{"encoder_widths": [128, 256, 512], "init": "torch_default", "ema_decay": 0.999}
Rows from block 4 of the image encoder of a small image-text matching model, named by matrix and row number. Rows with one number belong to one channel. Each number is 128 + 24 x the weight over its row's rms, rounded and kept within 0 to 255. All counts start at 0. Numbers have three digits each.
After each channel's rows are labels from the 100 images, of 14848, where the channel reaches its highest value: "top examples" is what is common among them. Only what is clearly more common there than usual is listed. The data: rendered made-up planets. In brackets: how many of the 100, against the usual share in percent.
# convs1: 3x3 conv (encoder.blocks.4.convs.1.weight, 64x64x3x3, each kernel summed), inputs 0-63
# convs2: expand pointwise conv (encoder.blocks.4.convs.2.weight, 256x64x1x1, transposed), outputs 0-127

convs1.18:143146140144132145160110141161158154159160154158120143150157140149140142152155154172157159119151151158177141169146154145147158140129178160148131128154170134152114141123153118165138150127152123
convs2.18:123144113159150170097121128093141074121138084138116141101143097160139149102145132123117101122113151131112116181079086119154108139101141103141140134110094078092103148096099177134160109136145165117140136093171116140143135115118117111177141123127126097116098102108133142135149104142101133094093156153124133138140107141142117098173115132090144092105082132131133089146139135133107109100163
top examples: cracked ice world (79 vs 14.1); gibbous (78 vs 25.4)

convs1.62:184113127136145129137133128170144133088146156140156141115178131153097118118147132166144146166122086149152125143140137085142141110200161137126158151183117149113135123131124154143140119135144129
convs2.62:096162138109150110137126115099129112176104087158144156106127135125068145114183106118104092138095110159105120162104119112142133117124160148127115129074145110130125152128169099087137104124161099090131112158103102138140107115122103100163115129115160118094126132135086107089089133087131120158120138139145117169160130128130102138146161128100151140158168126121114109151130148115129108154102
top examples: cracked ice world (100 vs 14.1); gibbous (69 vs 25.4)

convs1.36:164136145137148144158125120162162144153160166152132145142170137147129135142161145173161158119147149155187135175158155146152158138138179154135122136145157144139125148137141129159143151138148135
convs2.36:137145115138148167132091124108121091126122108108120156113129132158148112129128129094134133116123169120079131153123111101182098135114134115139117151111083094097124142118072164161129115136162153081162147089158089119148153152101103084158122089093127127120117100135130143132157124140143135127109142135103121146165086117113081106132130118110158116113108168123124088136131149155123134135180
top examples: cracked ice world (98 vs 14.1); gibbous (67 vs 25.4)

convs1.24:126101144145153160149127098143147146156147147140126160130150160145144149152152142143142142117172178183151091153134140160146154137113171156102110147169172126154138141123154114154137150122153105
convs2.24:103101095127117146116113126096120128123095097124116114134170066115146130089142115099092157114152122116150109157127115116150105111136128103147120147116115100154120162136154116163141149168114129164153152105140140128145134083111117118100207113139142143136139113129089134188141089153118120140100130165111120094142124153135125105166134103162122108127118104167130132122159142147125143144155
top examples: polar caps (70 vs 26.6); gibbous (68 vs 25.4); cracked ice world (47 vs 14.1); kind: lava world (35 vs 14.7)

convs1.22:127109101103102088142106106132101078120094095108112132091139103093114110124106106145101097089120129143141087144132110121089097107122145103101125087143128130127113103144106085100113078141101121
convs2.22:162075110105117154157181147153126114107147112078163144137159103130090185134139172158162145169120144078140156109146118156122159160111151155165173159119141118157144117139152124133126124143099159124114134139135120151113132144104146132112120132176120148115167151128132086093146098127136151093173158136111165125093118128126144106141155132149146124122113116142110160071144168159138136125136
top examples: cratered rock (69 vs 14.1)

convs1.9:137125101108118093150103113136079128138078082083129112118159106114116109117084117152084099129112139145144113128142095126100096109150141096125168113153148147118110105129100135085116146135091103
convs2.9:107131116112101114124135132149129121138161119116109078123111103114125168147146136106152082127153150109127122098166138176091148128096112124112165158107116142130092110116097099123121126121096111108146140129113095173137144148149107131174108176128145110087143131150159128083134106143138176092153172143114140137109124137077112099143138162102106100131140118117134156085122123145137154129150
top examples: cratered rock (61 vs 14.1)

convs1.48:119125147169145147143134123151146152143168179177122137139148150140151132137162130135161146103151156166163122145135182139180169126098158139120083145136139119137134135131154112170153139142142121
convs2.48:128128102166145138108122094116098123103099106126105151085137099151152123101133136129104116118092165149104092118110090105151094134114163092123101154129084085081083161120095166143144142142136171108176173119146107123164149129103086115126135115096137118134131109120129145153144139162130133115113143120127111144159083133135109095179114111114122114103095140155125114138133117128107133099163
top examples: cracked ice world (99 vs 14.1); gibbous (68 vs 25.4)

convs1.55:159144116177113106102165146138161087110152156163150125127118122134141115123148112117148146139118112114113150115146178112174165148156116143148081130116120161119150111174114145152153108164153163
convs2.55:082158129150114138123126132120137094170114145145087167091114121133140151130113109142098146112101116145118100126135145131150066114157162122103086138121099114108120155086084127138157141149135132103139167135152126114129130112092104084122117118090123177114125133095093133108134121163142110147116140115107118144154129135094093080096145119100087131128155174138093087145098132106073134117139
top examples: cracked ice world (100 vs 14.1); gibbous (66 vs 25.4)

convs1.41:134139149172118152114114135154154149138167172171110138139155155124116143149157144143149156103155143152151154141126175128175161144105143142139060123156151107144115140113157122166130143120143148
convs2.41:106141094143148143094108110125121070102114106094116151083149095142132141115145125101126102122072156119102100136103111115177105118093165097114105133125111115086079165103095160126126103151146167120163140094151125127180135149091120085143160112084145124108117139130104120146166140138100132131140168142087128143164091142120113081158131104104137105128104162140107095134137133131133136087142
top examples: cracked ice world (100 vs 14.1); gibbous (70 vs 25.4)

convs1.54:126134146170151161140147123149159162138162166171145141145156151144124149148157158149170154149152134144158134148134169122174162148133156145128124150150145140152147156150163144163154148153151128
convs2.54:116102135165128132106087088103104078118141117123100159122128124142145139102122152129129131119108186156091120129119104111172128108086144100131110140102091091114115140117090173128154114141155165078160165094170109145184151141111130107155136125099145097104098089123099150122145138164107142123111113145088122131145081128123111076157150128108153124136110169151117088138153140125093106107173
top examples: cracked ice world (99 vs 14.1); gibbous (71 vs 25.4)

convs1.60:142147093175116081131157158136141094116146143168137106119140089133123095088128089136134149134078094124123149128145165099171142114144138116147112131124109145098144091156086148139134112157117149
convs2.60:115103150172105163134112149141151130118116136138109145077138143109115125170150137153119091136087124134133093111138163143144116110144158110074081146059153087081104130102137103099139142127133095107147105126147107116128134114111147075132108091117105107127154115139130141087154124105125131118134122096088120142127128098124114133140141115099116147136116174097126132119147140108135137104137
top examples: cracked ice world (100 vs 14.1); gibbous (69 vs 25.4)

convs1.6:136113107153129113137109097155114107124114122119125118091147101124131091078111100135129102135108112144132081127124128103149114049151136078099154125158122117077111104114101121116109115122086105
convs2.6:082101177145119106143145132128085139160086097133087099134152142126110106146135165110114098157133119141089171163090142112113118139134155126158101131098143130143103140096175093159088144137094119095114154152145151140104116120143151174169126104133116128113153120140123115083094117115153104159113135121134118129130181155168094145142139106161148115149163115171132119127150117119129146129166
top examples: cracked ice world (92 vs 14.1); gibbous (67 vs 25.4)

convs1.11:146137139154137151139139140153165155136173167169130145150160147140114148154171150150156159117144131144164145151143172113163166152132147159152093139151144134153129145146156136175146144138157142
convs2.11:134111092160162161098093091096126083131140103097093163132160104161123113117159124111094128138095178138104110146096116100192134114100145109139116145108101086095105140111117141163148131132138173110165163094178090119168134135134085122144153099115148128094104091123139135122131117162124133102121126115106127120146115155127095100184121113084159120116075156146135098117143131139125107107179
top examples: cracked ice world (99 vs 14.1); gibbous (70 vs 25.4)

convs1.53:133121166187164133120151131098161107113170173153127121124138135124160136118149125120173142113123104093139108118130183123165170134122133110115142121090108126127167158163129101145127098162151138
convs2.53:155096087130125139102135108115129112154103132075119157096135129129141123113150137085129152124080146158120135123126162086154115091123177125091115119126104145117082108143153104113160118143135142090186150099147099133150146108086071123140118103101152146098131085126121143121132148163132157113135130092120158110129127115130107082128193123091160135101138102162081102160131162107130101103158
top examples: cracked ice world (37 vs 14.1)

convs1.30:146130143134150154146132135174146150152147144154122156144165150137125156161146153166150147125161164170168132171145147140146151145136175151136101142176174145155128152138152123155139143135152134
convs2.30:100136106159142159116128134127117084106135102101122156139165100164132140088136129128119151109104148102124095135102109098171119124114124079153130126135114097141109153110100134151163100159160134081156165098159092135175163130126096098140167111143130113129109091127111167142130105135101140102119131157123112120114101166114126099145115102103152104132096122165124114137160140141160106134157
top examples: polar caps (85 vs 26.6); gibbous (52 vs 25.4); lava world (51 vs 14.7)

convs1.61:120105153157146161108142104140163150124172171162135145141135160139115150156171145131163161119146134130146119136091175115160170159124137156116103139120137134158139150129161110181152110130161127
convs2.61:103128113166113140108096102130096079127117121100092130127125087131123124117151113107106128138087158145098095155112086092194116103116125098106128145134100085116118145116076170135151140141170162127168159137158118118177142112107112093158152100104154131135129099139134139139168127141105145135098152150121125155123092147105123102158141129100144140091102131159096089130136151117136107087173
top examples: cracked ice world (98 vs 14.1); gibbous (77 vs 25.4)

convs1.40:141102120103099097143098114146099083123109101108108132093155109082120111126111101146105096085129127146146104158131116120089100128143142120107122075160137133114103105146116079112112082137117098
convs2.40:149098162096141137128158129144161108121144127121149136160143089146095147123127193143154115169129142090145150133175101129104155174124120128114171166152145137119132144152108135118140136130127166131159142150103133143111153176129164127147138126162105111126188136171131122141142135162087133106125145163105146093100116140130155135145125134153153094109112133124111138100113177145166168121094
top examples: cratered rock (54 vs 14.1)

convs1.29:146122141146161154153135123149155159154161168163138164139164144150124149149153147154157151136157153184161126159139156139161151130152169151114128146160156145150136140147157124158142163144141142
convs2.29:142127124140169112107101110081113114148105103119126164117161120168148126114143147111096129138083154116131132147106114092188132136107146098117136165123105087098099131109132159141159115166128148083167186121176125142160134136121117098178133135101150106101118085149123144134141139123143114099133144141128089141132115176144135066144161121090175118114109160178128130170156123140126112140154
top examples: cracked ice world (96 vs 14.1); gibbous (63 vs 25.4)

convs1.33:183110119146152140130135111167155135081150164125153147126165123155117128123154142151154145153123073157143118129131141107153160115184145150114177151180123158127138117128127147156144137137146118
convs2.33:111151145170146143149078139122140139176126131128127137115100155121099116145175091119085088139083113166122130108095149130148120124139155125136085143119104147107078133137154130101123075121156106128126130141133157120105142095140136140135146126125181135133146129114130138128140152098146124164104117083135082173122120132152105113135144164089132148127138161173139095154119136121066112166122
top examples: cracked ice world (100 vs 14.1); gibbous (72 vs 25.4)

convs1.52:085113122173099120123135099113127118153145154141103096109125126087156111115136098153135121101130163136145098147115145144162145100068143124101081114090144081104144100116135101153100117118117107
convs2.52:125118134140126119104102087148087120158099152124075154090125130128174138113123136125101127143095115159118131127154134079133101139092172135121106125135135158150109193147127126130085146116141134157146155113122078147143142094111084125142175133129107142148124131070106158199169101106078127142100108109142135096163147103179131147164108071120137101075135141131135120119132115147087108101123
top examples: polar caps (88 vs 26.6); lava world (81 vs 14.7)